config.yaml
dataset: "melodies that start on their tonic, played by one synthesised instrument"
encoder_kernel_size: 11
encoder_widths: [128, 160, 192]
text_encoder_norm_position: "pre"
text_encoder_parallel_block: false
residual_init: "none"
optimizer: "muon"
lr: 0.0055
grad_clip: 0.5
batch_size: 128
Rows from block 2 of the text encoder of a small contrastive audio-text model, named by matrix and row number. Rows with one number belong to one neuron. Each number is 128 + 24 x the weight over its row's rms, rounded and kept within 0 to 255. All counts start at 0. Numbers have three digits each.
After each neuron's rows are labels from the 100 texts, of 14976, where the neuron reaches its largest size: "tokens" is the input token at the peak. Only what is clearly more common there than usual is listed. The data: melodies that start on their tonic, played by one synthesised instrument.
# gate: MLP gate (text_encoder.blocks.2.mlp.gate.weight, 256x128), inputs 0-42
# fc1: MLP up (text_encoder.blocks.2.mlp.fc1.weight, 256x128), inputs 0-42
# fc2: MLP down (text_encoder.blocks.2.mlp.fc2.weight, 128x256, transposed), outputs 0-42

gate.80:112150114140152091164118136108082164155161127135136104120143118132152091099098161111131185169155115135116147115090110145124074167
fc1.80:163158105161090126132129147146155128157168160150129168111147150124144183127092086182139140141123126142078099103115144136083121104
fc2.80:128110128119131126089131121145109102110084164111093114191175121144133122068123146126157129103140089142092175137140130132120108116
tokens: "g3"; "5"

gate.234:135119121151088111103156134114094114118116112088143059115154163111094130116117127137095181147121117122102127171133109152159139113
fc1.234:164128151168111070119111124143124128071092130098098073106145145080114140089113141118109151150144147112125098181147142167147099102
fc2.234:121142118152096152098155148058156090111094143127120120163131116140125113105131167126142081147135133158113155186104089096141145109
tokens: "g3"

gate.219:122141071128120084128112129130132125119138122166138153147147117078158127136122152138116093172132110133122162089086142160130149117
fc1.219:137127090114151137156123154143134106168110106149115127170148100074174120160094108127130076164124145135133148150153144154134141093
fc2.219:158146144154121132131140146183116150106191160142113177147125145155136108123169119086098120121122104155120114147137125151136123147
tokens: "4"

gate.94:141136171125138131118134109092095094112129093123150131157121104139139118088128131109137141183162101089132132146123123071119110122
fc1.94:122119176138118138142130133110096112104114122127128116143118074117168098085093148159152131180146182161119120130123167098119088129
fc2.94:123142102099114123171151120114113148138144080083164119082123111099140154121136163167177111086143129148122090144152107180110148126
tokens: "4"; "6"

gate.253:109100147153102120130108156135116148124138085133166124143126146140155157138118145141123103116114133119127106097157123155172155098
fc1.253:157132107125155135143111146137122114130214112172132112148148106130124115116137103144115139162139136107123165117162157104105106121
fc2.253:132114082114103078136140120130130158113142143117159153102120135114114157146102118148142111105105114110072159134142147119127130205
tokens: "5"; "3"; "g5"

gate.128:092164119100122158108133136146122163139125108136098116117147124083142128100162136134138103183117143111115149168141085098133116151
fc1.128:151135116104120090130139106133128060127142129098149163129095128165096123138105119146152186101167105164151121095135147116157125106
fc2.128:165091141133146126135137128081154116106121145100144106112129163146130131173092116080105148088128092090144093134119109136161109131
tokens: "f5"; "f"

gate.211:117132151131122171100106099159118132077101098113145136098111108113151121112137122128071139122143122137127146114145100141123081131
fc1.211:117127106100141090140134117134167098174120146124129126111150100135126133158131122078136124157109135095127112150109160074101159160
fc2.211:128118133134115123119134129060185133157128136146107092149142157124136160103121131134205155136094135109104142124156137145119166140
tokens: "g5"; "g3"

gate.252:132088129105160137171135152121121093140107131136122111130135157119119156146142133134122108129123105159167127098124113092090145140
fc1.252:109181148122090103067106113154105144131143108134162133146115091133139092095123140086122158132150156102108116111147150158149122088
fc2.252:148132112148093114130117153109126130120123099096136119174128136130136050139158119152126143105149088150152130134096122136132113087
tokens: "f3"

gate.47:122113103129128129138116098139089145128107093145086083104080107085144136144150144149138168188148114108124171068118104106117134142
fc1.47:152145127137072120136138157138146089147124158135120127117151103152126085147167096103123101106129121130108095156171147149128115134
fc2.47:133093116150157127090121146092165092165139111120120143127161154137134128134127148129144148151116091136131071088138129140151094112
tokens: "f3"; "f5"; "f6"

gate.127:119108090142128098155100139114108128123090118116073121086134097115178151115114158136121134113134125081128134115127112132119141134
fc1.127:152163142141154152051145117128149092125150121151166134127121103090131121149147128107093145102123125101125103119126132130108142108
fc2.127:139130119111126118127139128099097149142123090129119127125182131164170128133116130062123093162149078153100150093120188128158122074
tokens: "f6"

gate.185:163079088144157154103133101133146076101134122114133128148152170126162179124119155148136150120189127147115090139123157171140110106
fc1.185:175147122137147151129124132095168108120140144136132107165149117143096136136068091122169124190132084153142102144105119110091140125
fc2.185:116153125137152141141125128129102137130094089126135083119129124153164127108135167107136158163184140104093124128160136146121124143
tokens: "c5"

gate.222:161144113121111154132111111098129125100107107137107113178152118106179160152131157119117107121129161123121157132142172194126148135
fc1.222:133151138136155154157106111105113100117105107134129067171124092128171148125138157145123119132135156117122163168133137182149127135
fc2.222:157143134099143139104105107128109120162075108105112148142125149171131132126103159122157156169149122108160115122167094159130146109
tokens: "e4"

gate.195:101150126108118145165124132131128076115116140130120061161123090127181151161137149098139162154152094153124144136113092124122110161
fc1.195:134108156163124136130135131104117181146128122125163143101126165131088157115092129147099122138141147108130126100088111095151151110
fc2.195:110150195137132139138098137143135140107120089134124093113169147128157153118168133114156080125156141100095142117137114139094131141
tokens: "1"; "4"; "e4"

gate.102:123138117161150119102137144142072149120118102148084088133127125106110103130129170134153165164099061143173120152141129120146151112
fc1.102:169120118113131123136078149114148170135128112112142160092130170120138118135152079139125141118136145146118132111140116127134111119
fc2.102:123150112155154151107115151130135108113133087124146108136102126095142139110096149120127140134119137182101172098146110165084155145
tokens: "c6"; "c4"

gate.58:110173089126135103126151119137153109112128124126153167104141126094129102072139080111137146175145127161142174130186109145115143114
fc1.58:123108135130163094157129129129188122141153121141118125090153118118131108109162110123139115100137136120151099137129167134084141150
fc2.58:115132098082110134154119122115128112130155130126121119123127148095149153156102125138136115084140167117166147117097103178127173148
tokens: "g3"; "g5"; "f"

gate.173:130092102142128150129101175130156112153111130138141142120126153114091128140107061109131122157151074152176156108108099144113179081
fc1.173:115141106133156111122112137121145138133114111128151121102125117130130119124158112103141136098129143101094064119158150143146149108
fc2.173:149118139085147077099148117122118108131115143100119118133131113132164101128152121101124119144137151058093134121123136115150108132
tokens: "c6"; "c4"

gate.190:123111143098164125151124141152101108104098151131154165136149102075142107112145146105094131161180116158129106127098134127124132117
fc1.190:121092130133147119138135090175110121112120148111140153180117099084154110113125153128135094123154111137113093127078126121096134104
fc2.190:141135107124125116090127154163144131172113141117112134141159155110109141089146124129145110141153108183139111155136137149102183170
tokens: "g"

gate.179:121130131130107108152113101133112162145122106131121109123125143127134101141074154147133113103136106098091124143116121100146149119
fc1.179:140150142101123081155113138104105111117140088137115118120132138132109109126121116121171133083096150140146124129159106139160135138
fc2.179:179142114097123118155157114129100118076130125105096109177083150110143126149131145121099141098129185109126108123152098106145167105
tokens: "c"; "b4"

gate.91:104161134132133121136116110096099101108124172128119161116106144126164115088113140115121155091141174120156142139113165151115080155
fc1.91:161138121126138137092132108099152105103092179123120161129126168095116122125116142109129148103129161128148129096129164152154087158
fc2.91:094122145150159157112121106174127086146142123146160094139136141146136141118155106096103106113125140158150157162135111120179136150
tokens: "2"

gate.254:106092142164136080173122134114125112088157119127144102124095166147151140121116129136116128118103162110177158140135134139118115108
fc1.254:085151093159107106093130164135137127127090130123129154100149132129086159118133095182116112142099154168159120100114110148131120130
fc2.254:170152190111169113101156168152144122122125111146125134161118114127120123188157125149086145131130114166116139144143140150084133104
tokens: "2"; "a"

gate.164:106115153127109119142121138141106116102109072118141158080164166132120123114112153138134100124108087170083191090126161113128127119
fc1.164:126134108140172135101141142130146138135143166111119106174120098126123149176159101128116138132131172092146082142131081140129122132
fc2.164:135107117121127116075101123136117102091126107136147131114113150103116151110137102111136179134104137090172120125133117114102143150
tokens: "g5"

gate.167:108140122133154127109118127157113105111137137144102142119154175155151158142158160102122172144153092089091135155164127081138151115
fc1.167:102136127149161130102135116146099100148116131133136136104141144163130158115133145134122171140159096129102156134162102078123119124
fc2.167:131138139129108140112165110149140141118150145123108106125135144139133104071147135156132139104141110128104126148102111098088131192
tokens: "f6"; "f3"; "6"

gate.186:095166110045148146142169131100078129128092118136134134205132180115130110162101122148145118096118120103114113128156134151163140118
fc1.186:160105115154135151174139130121135156106100144113130117134175073168138109120171129140097091154105151114143132131129147138129170118
fc2.186:084120116129098076133148130113154129117155174177123144105127114123097127130120103109136182142137164121124160139132143140132148157
tokens: "f5"; "g2"; "f"; "f2"

gate.68:161101132090115150161142113151096142150129098181112128165138140134097122149122082115134171160157135109163101178126154136170133140
fc1.68:108145128130157147134146071130114096160102119122165120133117118147103124123148089128119143127131139111110148113097123128102133128
fc2.68:101123146114119139120160097157109129116132113160136115135123137125094119124089085094077098147120183098168089123116099113145123108
tokens: "g3"

gate.64:142116168135133087148134112108121149094155118157147149117130136119101163140092118183115153124168148097148115134093124127113151165
fc1.64:112130159147143093168087125152123131095186110136102094148149142142139115099092117170127146114155097147152161139115133135105126153
fc2.64:173145167103102077124110086167145132156157141105122129137107127143112142121072111136115140108139123113142136160111139125083126103
tokens: "d5"; "d6"

gate.214:149063113109129131183128127116129130103162142116104130189090106093102147152109111123135153127113147130136123103105108153140124127
fc1.214:116114120095103150154088129121140134102141136103128129140093134120153148114136120145158161129112165159164144123129154134168148094
fc2.214:116174132120101122131122119141118099125116129135104111102137128153145133189103140136164116077118109179153128130101104106126151116
tokens: "f3"; "e3"

gate.188:110146145159159110147149116110128140136114104104117125146150106142132125127131106118119144121146112140052104138084140110120116106
fc1.188:100154136120115157121103106143120123179108152140146186118123157130124126113134146151139128116158128117135171140183106122076143111
fc2.188:142111163139149149129130107154133152058153092148138106128133136139126142097134120101108139109131114125138115107138112116128155100
tokens: "2"

gate.92:121122092142161140173132119123122143114143148180104122138150118125151153127082131119097120154126145155114169090146105155159136092
fc1.92:088112095134116124155136110131129116109145163165080097126130104114145120116149149116111119126144129134129151061126083163154145118
fc2.92:115152155131161186076122131141118166122145108118157138147115116143144156121117135130128099144144138112122131168135141158146089135
tokens: "f4"

gate.19:137166098129128127161132104109102144097097129133168117125138124114104108149147125122147149145177169167146130109140122148152107095
fc1.19:144131115108161114095119110155152092147149086136113123112085120088153151151154158104135150131084118108123056131091107096107119145
fc2.19:113174147148128112132119136139090108123123125142149110133150133170132142115085100098123149145146113144157158110102109122130152124
tokens: "g3"; "g5"; "g"

gate.3:128108127106128097138123166086130119123079144141140108159172141159146126121070130136161105109129128143173104122127117134120135092
fc1.3:113127102136164152124141096170117131121153130132120127122073113096101124141142089118107142149160094158117161140137100129168159157
fc2.3:108145106120134108138117156082125124176098091126157103133196087137112157144099128147132132170110114144133142102143150110127091123
tokens: "f4"; "d2"; "f2"; "e2"

gate.155:117129112178178145116147157115135116079122127122114088121145135147097179164100125162114125087100153114151159105105138116142148114
fc1.155:093093120119089105133108098150107121152115123112149154133091094102145071107133109105115130151138145132117111155118110147112160128
fc2.155:124129139176142104167131107154170114088116081143142130116097106123142117130148134123125163119113151146100115138100169121164125092
tokens: "e4"

gate.215:089106157122149112159158096147143158101106108117135086140079147099176105175133143103125160154124116090123147125090090118153130148
fc1.215:119106149114112113166134095137132160127105093106115093147075125092180160130148152130106140170165136113127111123112155156154129141
fc2.215:147155129126149126112184112110139176166163086121119150102129091169195122125097160121116140118173134158120167174109084124099151123
tokens: "3"

gate.147:161098094158135138100108150139156112084159133112103160071089152125122133123121125097164140115095121146105111095102166139104087083
fc1.147:095153111166120143162141133122147134130143109108074132091082148143104112130139142152170120109121125139093073103145155134125069138
fc2.147:149150159145102094164074123096141121108125163120105181120112145160160124139139171098143119130111109122150140124141153157127124151
tokens: "5"

gate.193:129135106127164109146138146117148141084114127170120141154107157119148144120135116093106118166129146136154148091133126102116115109
fc1.193:067099096136132125136132130148171125117123101142165138164097185118173130119114097090137125107124127145137088092147111148134142139
fc2.193:130154103120159108116147127120149149160113131089087144111120130156126118097146102137162106139118144114134126158096113115112119136
tokens: "f4"; "f3"

gate.140:094052106126182135173154165158184161093169095172156126118154133092119134107139138135120111150116097152124165128115108141115143107
fc1.140:159176139122075127076106117118105118168098158095090135151119121169123127152104094120126178085111169115116100124121156090138124139
fc2.140:149113111129115122141140124095115100103117159108139133116125114138078109114100128116103149122153102112159152096152107134151084102
tokens: "f3"

gate.235:190108131163130111138104124118126124111109122120131123102136126139143153120132124142140118113125117081162130110157158164118146141
fc1.235:116136102134142141101111115149127139154125161126131165097153138115164137135153135130097182130125141120106151080136160147173103127
fc2.235:045136184109087138118138155103152143145147105150136138106160118105134101133169103170105115082154136133136131093122130148108157100
tokens: "c"

gate.240:137109118127143145151161100155125104138122139169110133120117098141099154118119090157120126136190098100094154113110097115123089132
fc1.240:106112136123125131162116163110155098140184184150139107165118128148102124105099122143141117106178155112110123092121149114122084100
fc2.240:146175078109088096120164090117168140130137127128144124127121124140115145133115153112103110156082107109105185159115102131124136133
tokens: "3"

gate.243:144102154124123150137131141099166109139126140153169144120143114137112159166124117168134132129120158074130136132140129115151173113
fc1.243:130115136119141153110131142105136107143112177122171134126130144181142148157130085140143106145114141097100105125129142137134166097
fc2.243:148161123148092162135124137105159112168153195127122157112170108150140102125135147081151098175100143125109142129093165106163158140
tokens: "4"

gate.223:087140151133125137095124135092104120134112141139144145121096109115135153176073134121068103142122078163126109107134172100156169146
fc1.223:093102143126139162115139129132077141148115126146156079115092126075130141146104165103105118152121140141134117076097138077147109136
fc2.223:132107124152131123110139107121115117148111140104101068147153090110138134116145084157115122104159137109101095175131113109134094196
tokens: "d5"; "d6"; "e6"

gate.230:111100130118125130118131141172137134153096097100178200122162075133118085161132097124128123112087108116153140103127078126168159103
fc1.230:093198121136109130125102085126093101122122134176071156144110140137112126115099165135166139140138112151105140138160089159111119084
fc2.230:116166141107167138121134155123168103087159144150141104136138098121164143112101120124173091167097118138143129156162143120098136134
tokens: "e4"

gate.217:078133111119097144132166107128126129145165132110128120114082134145154113149173123097105156136162084085166131089135081141126136129
fc1.217:098098115074117112146133136125122158117139154125147083101126112147117119158134168103120146136143128110147163076124105146142103146
fc2.217:130116103117146074134122144157131128168151104150117112108127133153131125135145122140106165132111132181152114144141057113152147140
tokens: "3"; "5"

gate.248:128125120144090169111155090116147138078132148104144098135142133131152154095159120137077141129158133133154082116119125121113143147
fc1.248:123122122126070148108116109121162110113155126103135114168134124135132124084100130142099126111109155159135116120114155158118143157
fc2.248:139160139116116091152142147156112114135139144099136116129156131147112125133107182081108114116154143124162160126120135138158134080
tokens: "d5"; "d6"

gate.1:141077108147124139106137137139094142156117153159114113104151185074122140140143117164120159131202111118095151072160142087127124133
fc1.1:120086134121108113104118141115148154108097174129165108094160134092105147149149120113140157138170113156144075088122122128161137118
fc2.1:124125094083173110134131118106142173147094085147100118131118098156127128148136097128128112152147135148140134130122124123114101106
tokens: "2"

gate.103:127124132131100163116087106123092112124116145085177139144158124102122133145128118121139129123114144145106120102133115135106100146
fc1.103:124139140138124152106093078129108163120130145135164120147095125113130165149074149141143128137142132119131149113120110159122116135
fc2.103:137142147137096125113094082150098104117123147124106134130168143123165127085136117128125135123153104187099119097127125165165136127
tokens: "g3"; "g5"

gate.209:130161084135133122130137152175164148136131088138145142154143139128160098169148128138125130127151120096117173126118124110141113113
fc1.209:141086159085146130139148098117084115125110186149141106136123144108113097135126122135141128114124126160103104137146120131091095137
fc2.209:113116099143156116178123128162126118154130164115114152137147109125119139131163113131156089158149075145121135089171143145125157155
tokens: "5"

gate.63:110137091105107080137155091146140126117138126087159090107134136098144162149118088151131156108107115124138144140146129105176159138
fc1.63:158109177148124168127106150125082136136151120168103153140154094161123108155136107127135139106155117131136116155118120141093103094
fc2.63:151111092117118111106110108130134130116084104128143128109126126116183089135103128133136134143165130132142101127115136108128092131
tokens: "3"

gate.23:143130145111128135166143112109167112123144135114149085098151133109152148133093133146123092114087134178113159125113105169116148116
fc1.23:126138137139167133109104128100140163113133120116129129156104144066149148131106157129127124111098118123095095132107133146115080157
fc2.23:165113124126120093114164123154139115138124138133094152145137109133128093155109092136122137150109096174149142162119162128164145100
tokens: "f3"

gate.242:130148101108134083116163168089097134134125136103174105164136138100154124173162101150128134138128122134124138129110171130163130114
fc1.242:132137123119122123106114086114099142121059103130099098119121100161167157138150121065129109172086091111139134127122128104155133120
fc2.242:155127152096119126134114143145114139104155114130120136149150126100099109114140120128094140172174154167105126106100141106150084158
tokens: "c5"; "f4"; "4"; "c"

gate.11:183106123152096127126142165132141126113144104154133113094157116142132115091106108169134122156110115154072194146140182129123130102
fc1.11:126123105168125132091132163101128157123150090107125151121167159134117127105129124156130130153107088147075154143178159162153115112
fc2.11:117125122168103114146143151076134134141111101149113161147091131115152148111128133117159101103136120116107142102111120128130112086
tokens: "g5"

gate.141:148124141154146092099107140096164148131072111155182149128133117118097141078113095143070172125153142139113114079121131134181113095
fc1.141:099178100119105109143112086134113136133141139123080103114083121131134100181165128088145109148088134111113148136151087131083168148
fc2.141:150104136137134126151123134106139120121102138142087096124129123100127114150134123138122156102144149127128126112144129068114149116
tokens: "d"

gate.227:135133141093148146111110153130140161100131131110091073130147158133117107118131126143152112135125140125084139128135110098110111098
fc1.227:145120127120151135064166137104113150106131163130117116159147141109107102111112173140134114165109130111073150148134140135130115147
fc2.227:120117115096099153068127137137075110146144119165119137133136132135119089089108124189123107159125140117122089138098142103117132143
tokens: "f5"

gate.192:176122094100105112125122140107128120099114143113208123106160144156130105131137140146083151126134156091134130069113119123068145084
fc1.192:191119105102151123158125169125129140119122152169153171134122154121099134123087128125095145128106128124107149132087169174138091140
fc2.192:128151111098139110136093087111153122145142081154139180103122150174102145123156157128104127130160155120102135165154099102113103179
tokens: "g3"; "c5"

gate.107:115178121098120125143154140126128148149125140085099184182126134111179141117165117123063091089109126102128180086108162124153124138
fc1.107:117158079103136162108139129149130112124132140119123143157170164109142092142144118096112125090135152124121170134133143143115116107
fc2.107:124085119108113130152169125131112171136114157144120124147129103144100122097096080184112157124123107154157131191142075133119149143
tokens: "f6"; "f5"; "f3"

gate.13:142111118127176157174112162125122123083163116173088148138166144146101129156107111141109148148106108134113114122131172153118122125
fc1.13:120182134099140122114179143133108133080108146111162118113167144113084139152131125146119147167094119110166133096073146127129131142
fc2.13:099130139119136149119154066106118126123129098122086109132150141134112100144162108133112131128163098146135161084131141117107090110
tokens: "g"

gate.205:096131128136106110146110117099116170096097129116084124077159105100133138097100137137154134109120100148087101134137128142109136145
fc1.205:058138129143123148161128108151130146113078154123103155098124108143125166084105121135143131135128098139096112137145105136101118129
fc2.205:080150133126097167140115105133107121170141124099107115154130121110111123110120141141132115115147141095131140171114112126097149143
tokens: "f6"; "f5"

gate.7:157112150080118092119127134117188142124111139129138123139179089109140110135096124138124147149159142126104105112139142121146164137
fc1.7:140107135092105126130131117128161092143128126179135128099173088119150129172138128178130140117160138136099120124153117144170110176
fc2.7:168124135088146128129096169174119145117130095115122157131104132125090143096124174081137120124131080136156127111123111134124108156
tokens: "c5"; "2"

gate.183:113110114083178130143092096099162131119119108168117093138131161106167104113134145089107130129112147125120138085107144105169134119
fc1.183:084083122102134169166106129123182094156122151161135127134153148147150124100137127109111144128100160135128140103104160124180137130
fc2.183:135146104117140157119125126124136137145105143119102182112117150189165122108150120111139124141140174195101108158088143126140094107
tokens: "f4"

gate.60:134137177118149162164144121108147153130123133153100117130150099129125131156098086122140118168116095108108125154127112112131144115
fc1.60:153163164107159171145124110133172156133121115131134107164167053109096118114101085154157150167132134124105139160130177097149109165
fc2.60:099133126134139139109136142123166143133104102158133151082121105133148123151116116117104107150170162114151140157113125102157151162
tokens: "d5"

gate.77:146097070142132106136125150148099182137129133099119113115108106112140125113104136112148154174095132149100156156115160170146105160
fc1.77:126097165129122138146097127099154127125139171127110160173127144122124142119126174088138108121120143103104148145144108113130144132
fc2.77:112122095137133144090108095124137157159103124127097111144148104123136104162103135131159133092109103109139149173104147108186107110
tokens: "c6"; "c3"; "c4"

gate.14:102120123162117151113158125147144114161109110120132091149137113130088126125129089117106120143160142093157133105136105134122154149
fc1.14:150130129101091131136123134096112132110122116124104132086130162134166109126129150142141138102121114167105087137108154105158122087
fc2.14:104079131128153130108148083139097133131113123111153097103124118110102108137105101146146097118139113106120083094140124136118085115
tokens: "4"

gate.148:077126121142058114129142120107140145121140146114132116141154146080110126073099138174170141117111154112128124097121111146143117139
fc1.148:108107122194103082110145129098137137101133112134139124143107147109070112116137101138166103119126120158135101102100202144114136123
fc2.148:142101123126092191116156126129116116169131132145131161151188083134183110101132148149133099118104121115140133164110187132134152138
tokens: "f5"

gate.218:118118095107137151150111133143109126146125133111106154135167112107128118168124127131146097088103131114155151094134126160132185107
fc1.218:152106126095114161146113140122105115134154127116088142137150105113163123171121153148150094103169122093121152111136167160130193115
fc2.218:109195114120102119085122123121143124131087077126126104135127153164129132131110174120130156093128082141167120172106157139124126132
tokens: "4"; "e4"

gate.221:111121121139155125131126115173118119132136134102128097146109127081132106108112137154110114144163096108131134115082109131144116109
fc1.221:108093131109161145104096132135098115103101108117120119151129109067132096127144151110108116125157105150139112132088122153154092111
fc2.221:138101147101117155124128115183134137173129161161141120149125171150143168104126167061121165131209093163133101176133115153116158139
tokens: "g"

gate.33:166111128099083148111122130146111134118115126143098076141137138070080131090085149112140081127135146107103142126117146101141093144
fc1.33:173141161085117174114165128181102144114119114131115096155147085093129127116105125170106099136117158101142164124147108155165129145
fc2.33:103115147137124101085114115106053138124121116128107098175158123164109161093109108140151137125137135113123102133108103100148112112
tokens: "f5"

gate.114:083100103148128148164086092141111123099153142107140120168135127107140118164094102140138133130137107094154132139110126153083125124
fc1.114:128177138118119091108157128155130106160125134156170125105153132131112130100156156106118127132108116140133125097155098094147125137
fc2.114:115121150116181152149134134083204135123123088071143127146106112144154114172167137117125166115086087146083092101118102133119108109
tokens: "f5"

gate.170:138121082114096148179161109174169131160131185149091103174128095078115106136123154120144117161187156114152159113147137141126150144
fc1.170:116119099106079142138124149106133110144164154154103154113141095126135112139150132124138146099149152156118127144140166149123154175
fc2.170:108161125191072128157163120116102126150139138105096111127111102107141113152125171124138159156111110136148124120134131130106132129
tokens: "1"; "4"; "e3"

gate.56:116125167144111105133144138087147147134118104068121149122172168129124110118089143131111143140114092155090107128200130116108112126
fc1.56:080132146089157138118130091143153112167149132153149149150075139158177153132133117142129177108139149125154120103134098142142121124
fc2.56:162102128121173127128107136168112146102164125117163121102133121132118141126135118165098158136142098164107115158064125120139164183
tokens: "g5"

gate.241:148096164146119171116135123160138123108109125150140145134137138143115133122084108101114167133146124076134144119089118149145082101
fc1.241:147121109135067160121141132141126112087136149113116123128125151113146130118148166115170139114108100128121084124141156151116100079
fc2.241:123144128134137175137088160170102137130106158111155095104137140119151061144161154126110132128101137156083139101138114096097143191
tokens: "d5"; "c5"

gate.162:103071102097123087137157125133158076103137093130157166134145146120143103107086109112117122116103107133114120169141162107171085105
fc1.162:153185130157115112139107106103110135128118110125094154147100099161103131128108135129099129111128150076108132149102110180149097117
fc2.162:137153127109130107173119142125120129144111135114141133141141143110146099121119154115133191141178133152137095126139112150122164087
tokens: "3"

gate.16:098103159148081177105152073129108113084123143130137124100148163127147123139164137108076116040158131095143104116135145152149149114
fc1.16:139129129140088148188133090148101133114101154126111131134125126128109155103112147119110142103180161118134119097155103143108088114
fc2.16:153139105168118131178140106134130103123121093128115148090072143115158173165126121127127128133124085113089156130147112083140139148
tokens: "c"; "g4"

gate.239:091091130148184131122108140113121116121084138096098107099133125096163124102103112122108136128140104115139146129163091097140116145
fc1.239:122114142136143113151191131121168101140071119162111115124135120115126131127111090130117127134144126143105131112155095115135160109
fc2.239:114107131121125122134149095113080099152121139130103139128137161152128112137153136141158104129139095118168143116135173157083211146
tokens: "4"

gate.81:115090111122145130154156110159101131159084113145124105094118130116105130115053109135127171136121130098127130183107123115123145143
fc1.81:090088118103130133126172114133116109158109162134131111122113134107103167145127167116142184130118104087136098143143089111128143177
fc2.81:152131136127132146142126096118138157133142114105138122155118115173099144119103119139121109145159189148155102126135119102148091118
tokens: "f5"